{"horizontal_flip": false, "color_jitter": 0.1, "arch": "vit", "num_experts": 16, "patch_size": [4, 4], "loss": "cross_entropy", "eps": 1e-08, "gradient_noise": 0.3, "lr_schedule": "cosine"}
Rows from block 3 of a small image classifier, named by matrix and row number. Rows with one number within an expert belong to one neuron, the router's apart. Each number is 128 + 32 x the weight over its row's rms, rounded and kept within 0 to 255. All counts start at 0. Numbers have three digits each. After the name is the row's rms in percent of the matrix's.
After each expert's rows are labels from the 100 images, of 14976, where the router gives the expert most weight on average: "top examples" is what is common among them. Only what is clearly more common there than usual is listed. The data: larger renderings of crowded toy scenes.
# router: router (model.blocks.3.mlp.router.weight, 16x192, trained with AdamW), inputs 144-191
# up: expert up (model.blocks.3.mlp.up, 16x48x192), inputs 144-191
# down: expert down (model.blocks.3.mlp.down, 16x192x48, transposed), outputs 144-191

# expert 1
router.1 098:088104144112152127135112130113190112182166126162151115063128098130135138105130133134108155169130134125162133141139091111135099232127163101158125
up.0 103:125241154100111134147110114084107068121053135107119198129108122110113079134128128156141117118137138138108129142154159117141140093148109121156182
down.0 104:086189157137144134159111160100121145178127162077095058089124162074135104173138103112149130143127111169177145098120120135144183176073125179151130
up.1 104:155138138110129180075098100066161147145108093120154160166111167142105130118118124116110092157113121171141097095147072163183133184131103126198117
down.1 102:189174165141055181144126142195076164129041173096122088101068121106140132054116131137088131181196112127121110135103153144125163102172097122087128
up.2 102:099102090125115098154098134056166095148153152155145167121125126137114063133143172133152150200080104119154088071166110097181106110182084097135153
down.2 101:149054159147083177093130072152133095185132124096172121173111118120138098110124103151116121086125090161164186126110122139169160105094111139133087
top examples: count: two

# expert 9
router.9 110:054130096143128166113125116096121139096100094063124110085124104113154107133118125109154143086121137149086132102039174187077056177142111092134140
up.0 105:113165168088123120185144108144125120159122145105150125165135110143131121118103169081151060179118094123102126152091136116142091105151125109121118
down.0 092:157096146153077163100106101140098085097150160117179154126142084180135087144125166107110134147174071114073166127133135086125182170098123142125103
up.1 096:091120133141109126197060092101144152090173114123084128177086115128145160114166046119151114115137108149189152172101150141136172112174142121186130
down.1 104:118166176137114164129152103162085093119103141166113134153059121134120085067126157181145123194106133164118149170113131099095232152141115103122190
up.2 098:099118184172096193190095168141132168084122054104102136088128141110185095113174119120130154095141122074114151189152109143121123117132133106165140
down.2 105:138119111124145157114112176097113165080191100059145145140150169131146128109116120104095130105111102086144101127119145132115147120119076098101075
top examples: count: two

# expert 14
router.14 101:130155112123125096166183010150097094153112114130076137105156164169180152124104071152164182080179100195147175161110122160150114107086162198141100
up.0 104:144163110131151120153129101082108161110164216113108173115142148167092129136187114162067115110141190062134141110139108146109124186100131141110134
down.0 101:176135138115124132120128139100138211125192096156159113176092198111171090100114084161181103131100104149084122083107109146135116097179123117095121
up.1 104:063078115151094117134113136110144099128162064155076099092152155162121111096083132132123158126111159100139147131124153167134103149135140118170094
down.1 094:157114076245131106126107103111139147151080141134146129151118152077082067112047066126121114145135149083154132114181108170120116122150156107151110
up.2 107:118142143106124181102116093103170128093091093094117092119080099096093154151078121142133158170150128099137136078061097177170134150158138099124119
down.2 104:119169182168148139082121137090066132073118183129144111151136104157111160148155086118124125101089124111148119090147048144086152100104070078147161
top examples: count: six

# expert 8
router.8 104:065127098110088096054153100080057123146172182156054105155092098104094144131132120094147102122123108102129125121079122111116131144066149145181138
up.0 095:116122078107149102129166139090074172146129073149159143129175133058127098123145103131105143100159161138184086103143123108121152119133158130137175
down.0 089:128090141161169144078146083126152194102083116141081100096187186102131094106084141132124108184114095156149100149137098148117148113096114138108164
up.1 104:123166101144118127094162074127138085125130071112194177106153138114189156140111160150091106095193170126076127121134135154121070095162061130150089
down.1 105:167084105137094142169128156110098101149147097095129127208066166146095082107166104100119115197127186149161051125152149139104072126135125101152173
up.2 093:129191126118137145141174102170118094148122152123161099152099119103120166179116148138172102108163134103077177151128090158080133125096088089110124
down.2 106:105074110101156148147076138098170120113164151096050164175162166121102118127176141129137069132139163116140130142114133156117116147122106154123117
top examples: count: six

# expert 3
router.3 097:140085091125079058114149218161161091076132116163150122182161158150216033160150157088179093124109118094093145086101112136067121147123093118155110
up.0 099:130104189097130173115092123158080109171134138179134117127121078131092175129120116126108096127072175018095137080073125166152074183172153104136137
down.0 113:158114136171147131088093161134085150148163145109095122189108109098096133141139128126129132187056131135150075171115093142155147087207057097136110
up.1 097:105106165087101147133104110094159139078093060080154128171143160086065157119078041086170154145133092122157109131078105140148161022110124086135103
down.1 100:186108079152169165119117063067070148112125158146120165096092135105122111170075136173178105098181142145146145130171092100133145131166169080162061
up.2 092:068070115150113138087099127116130089148158127152144137198142164078141107103143157112079115152132114178074175060142151096139095190139105114120085
down.2 107:169118132162076092117146121103083102125104081133149154128099166104213125128144082102126089183122166153095118125180156157120132142113118107127082
top examples: count: three; count: four

# expert 7
router.7 108:124142128119136107133148171143087169099174148191146157128122093137127125133132177113131123105041172118211170164094137125141113136169121170167134
up.0 100:175175151162137066087179108161151114088110099132166133225099186133150167157133138059125179147151109115140136131077102172157180172104188073137079
down.0 091:138156157114099074170116156193082205158141143189109097107160121124146167096119115125165123142126169103114135169176128108143125166143137176116116
up.1 103:210106154086142133160094107054092177083104156160179096139112160153112175149122053141153109164145139141132129159127187081166135119135106105108141
down.1 100:124157107121100121185127149120091117128111084093079146104125106136107075103117144112157125127139133126149143137139116177009115095133152089087135
up.2 102:157115048160104128116077108084120142175092103133114161109142149100142126081164121161130154134099119165116137106125135148165140138124174025125126
down.2 099:074161156066087084120128064148138124184105143137087161156137090110119122090118168143108129156089115115124158140175101182160140150115109136074142
top examples: count: three

# expert 15
router.15 093:105152155092123128158143186147159093127158128114118102153115131172144123144113084197109165191136106132181168126100165150136151173147096143092175
up.0 104:133185118178140120120123078101085080113078101097127179116121148142133135178137136123110077125119155048181168146132159130160143108093145096177146
down.0 092:102126142112031115091147094111072116128117145123154123100172136108099153104106087134086166110138105084127058137174107225125078097200095138104129
up.1 105:116097166142145145075156123171108096110085066113160163110171123086155134090194147174144163123100080138118115090055171121172117129118143100146157
down.1 097:171116057115096167126102158154118097137161060124133116152116100198151192149143137082146105121098154083116189114167163126135131152074123119157146
up.2 101:134169084176108167068105111128111098198108134139091139138137053160094164091135117120103150148144110157146140086141134178201113144114145117161080
down.2 094:070114112098104081125047145198109044100112151142107120141069100117057146147118123134115170131198140109138130118177137106157088138147202164182121
top examples: count: two

# expert 4
router.4 101:163132139062082137124147107120174183188140143175119133135153146081099107156084162148129088100137117142126158112183139151112159153139118154097094
up.0 105:111110124097152184133140144061158083098120150146098106092170061119137102118153171126096181143141121155223150202137131096131110033123144141101139
down.0 094:159110128144096119169125087153120123147133145094103125154123169172186134118101135153071110140112109111112103134151069155128070120145057139158153
up.1 095:120095165119059140088110158173105111132144111140129103137058139168138145164131142018157099099125127132145094087107102095122123151204133102164133
down.1 095:092134130124137120107098128090139146092156129183118134114111140116156145156088181088136171062108134170129150064104119104129090138174099115182129
up.2 096:107101123104103126113078137196123151127099119117096145134128131113107090154132158148079127136232092134110190170121114118143114150113102167121129
down.2 098:128100114123128127154122086159110096133152161162137074099083113136087137124110087120096127138164124130148186060132132153161170115169112125097200
top examples: count: six; snowman

# expert 0
router.0 103:154131129105132067100139141098134087106081142155152133096132091090133116125148135068170127090116115112149150102106114088175123025076165115133068
up.0 101:134109096177152081143171105151174107137135112144164108151145151082105144096151087171135122112122129135096126134170152129148107156092103124067155
down.0 096:114147136113136180157212131151157093123148118126076163111092083160149126106131116194181106112167133126076099144146168133159160125127140156147084
up.1 101:151139164071159148045138136100160122122141120207165086138168081142139151179159130099117081084114144138132130130074069150058204106160095106178107
down.1 101:155153125116105146147131140151125149151116098108103150237149211118114123110110101152171132140062146126122161190155182091044146101094169139135143
up.2 096:139143166085112077112146140104092096139048134073168119100110095095163177080147042080087145119153178123131138154174144161129176123131112176132129
down.2 096:113089125106071126131155141156125124168132149119151140131108098141093118141105111102105146106088152123154119143146150122145183141123159149151137
top examples: light from behind the scene

# expert 5
router.5 100:178197102093100116132110182094171160152102160135125129118107109143102138117183124101130152154164144102151179121170094109130090143134112094127158
up.0 097:141070124235140124177167155129107140115074089114116139151123131159107049148154132125095099092125086128122139150123126154056071058137142109067141
down.0 092:139139127110107180101090153130157092193116144171173199170105051159102142141110139127109091126167106077139055108087148154075092154093129107108159
up.1 101:145150079146183102054100123119219110139146058110119144122099125178113152196102104113092121149107141104094117139048083143138122113101144114124164
down.1 103:085153093134172162132123081122109084106092063067120105139147094087137091100158108110098079147125106097147190187069143121125181072149104139168140
up.2 106:146106139141167122114117126125154135142122137155107126178143183090118098152122142129113163170133142111166108171153096129038198129129148075054139
down.2 106:147157132118111189130063196138159152106131064099121108118166086123117073116113127121129129077155122147123105097127091176145117136145165083178121
top examples: count: three

# expert 12
router.12 103:123076196117135131094102161068115110175138150188114119198151145129097146141075115095104189109093113118128065091171123147138127096108113172129147
up.0 103:151163100157122163173179084145143121153136165135122134136186109137160167105125081112129130154164131151155077094156191154140148086148125093074104
down.0 090:151106149121058137121101080114123174156164110138062064079174182139117133126116158163136141063132079099138118123128151087059095135151109091152099
up.1 093:071180087149116132130061162128128141167156199159173161156163098114097137123120086141121124095147164078118092241183166143176103129075063098144105
down.1 103:135120153145080021108149141070092137121160124144139166135139122123167161059054163115166094111145148162107178168091085129124123090136111175106163
up.2 099:092143095099139156133131118131142154056105103088130127127162093151146164207133164159090138119149161136089162163147126130152119089105085152121163
down.2 089:126055119127186111145139139128145147141154070118123173157095048142201107113120098142170099107105153079085124111122081143175179142150133109143173
top examples: count: six

# expert 2
router.2 093:199176126139135154124140132106137129144155108170111151133139051113060130092140141099155166135116118118081090111127125156102110148107111124078073
up.0 098:127131180152122118099110054171150091148138115108084085127180185133098166106115077138129176108126125158110124134099135128135136091145185120102117
down.0 095:101154105104070101136135093102149102147086143086147081156149177143167142132095131101107191157125093074088175108117132126121152108117093119145085
up.1 100:110188059125149152147101178136166033112122126106141141113137151165128122064101124166110117156153113112101131133166089125126061104175175146139084
down.1 091:166072126139139124203129114137101083082045111163125120162093122135098098090132111095088148120086102142164146185082106162063142133103137151047125
up.2 098:155130124146083115116146114121101101129165098077130139072135151131151130115123132131163142098112140137108133189088083135109141162104144147175187
down.2 104:145078149151199152131113171128115132125098163115142111106117161184141152131116121125135076176139118115077125108122145111129130102081068095131051
top examples: count: two

# expert 10
router.10 097:177138153122108153077098081090061099119118138138118125146198096109153131104078136124146115137135132120136151116111099082065158079152114097151103
up.0 100:140144134128090121126137116139113105139091153170089101128103174158093106132076161104125127171177062102177173140114112122125113167135120191091140
down.0 099:109137168088143175178164061078091156081097070065123133155185098152151174102118142099114141053098117115091165099122099119123141114164170148171115
up.1 097:144191165111124198071085096116099147136160168155116176164111119088119148162138102091112112136141120177118202123122165124121090151110139129110098
down.1 096:171107179105151114164183151135121134046087132089171109202113146095140121145128105129160082160105116137105124104140096099131162134114123149119112
up.2 096:116105160036126108141140069071155093114139113092128082141162106123191079110149151068170143120139106061079097153133204111114139141098122100131079
down.2 092:139098105186178105153194058125080153193174137127109165154145144138163126145146074153061136138156136144129165111151094164171143240113114130179121
top examples: count: two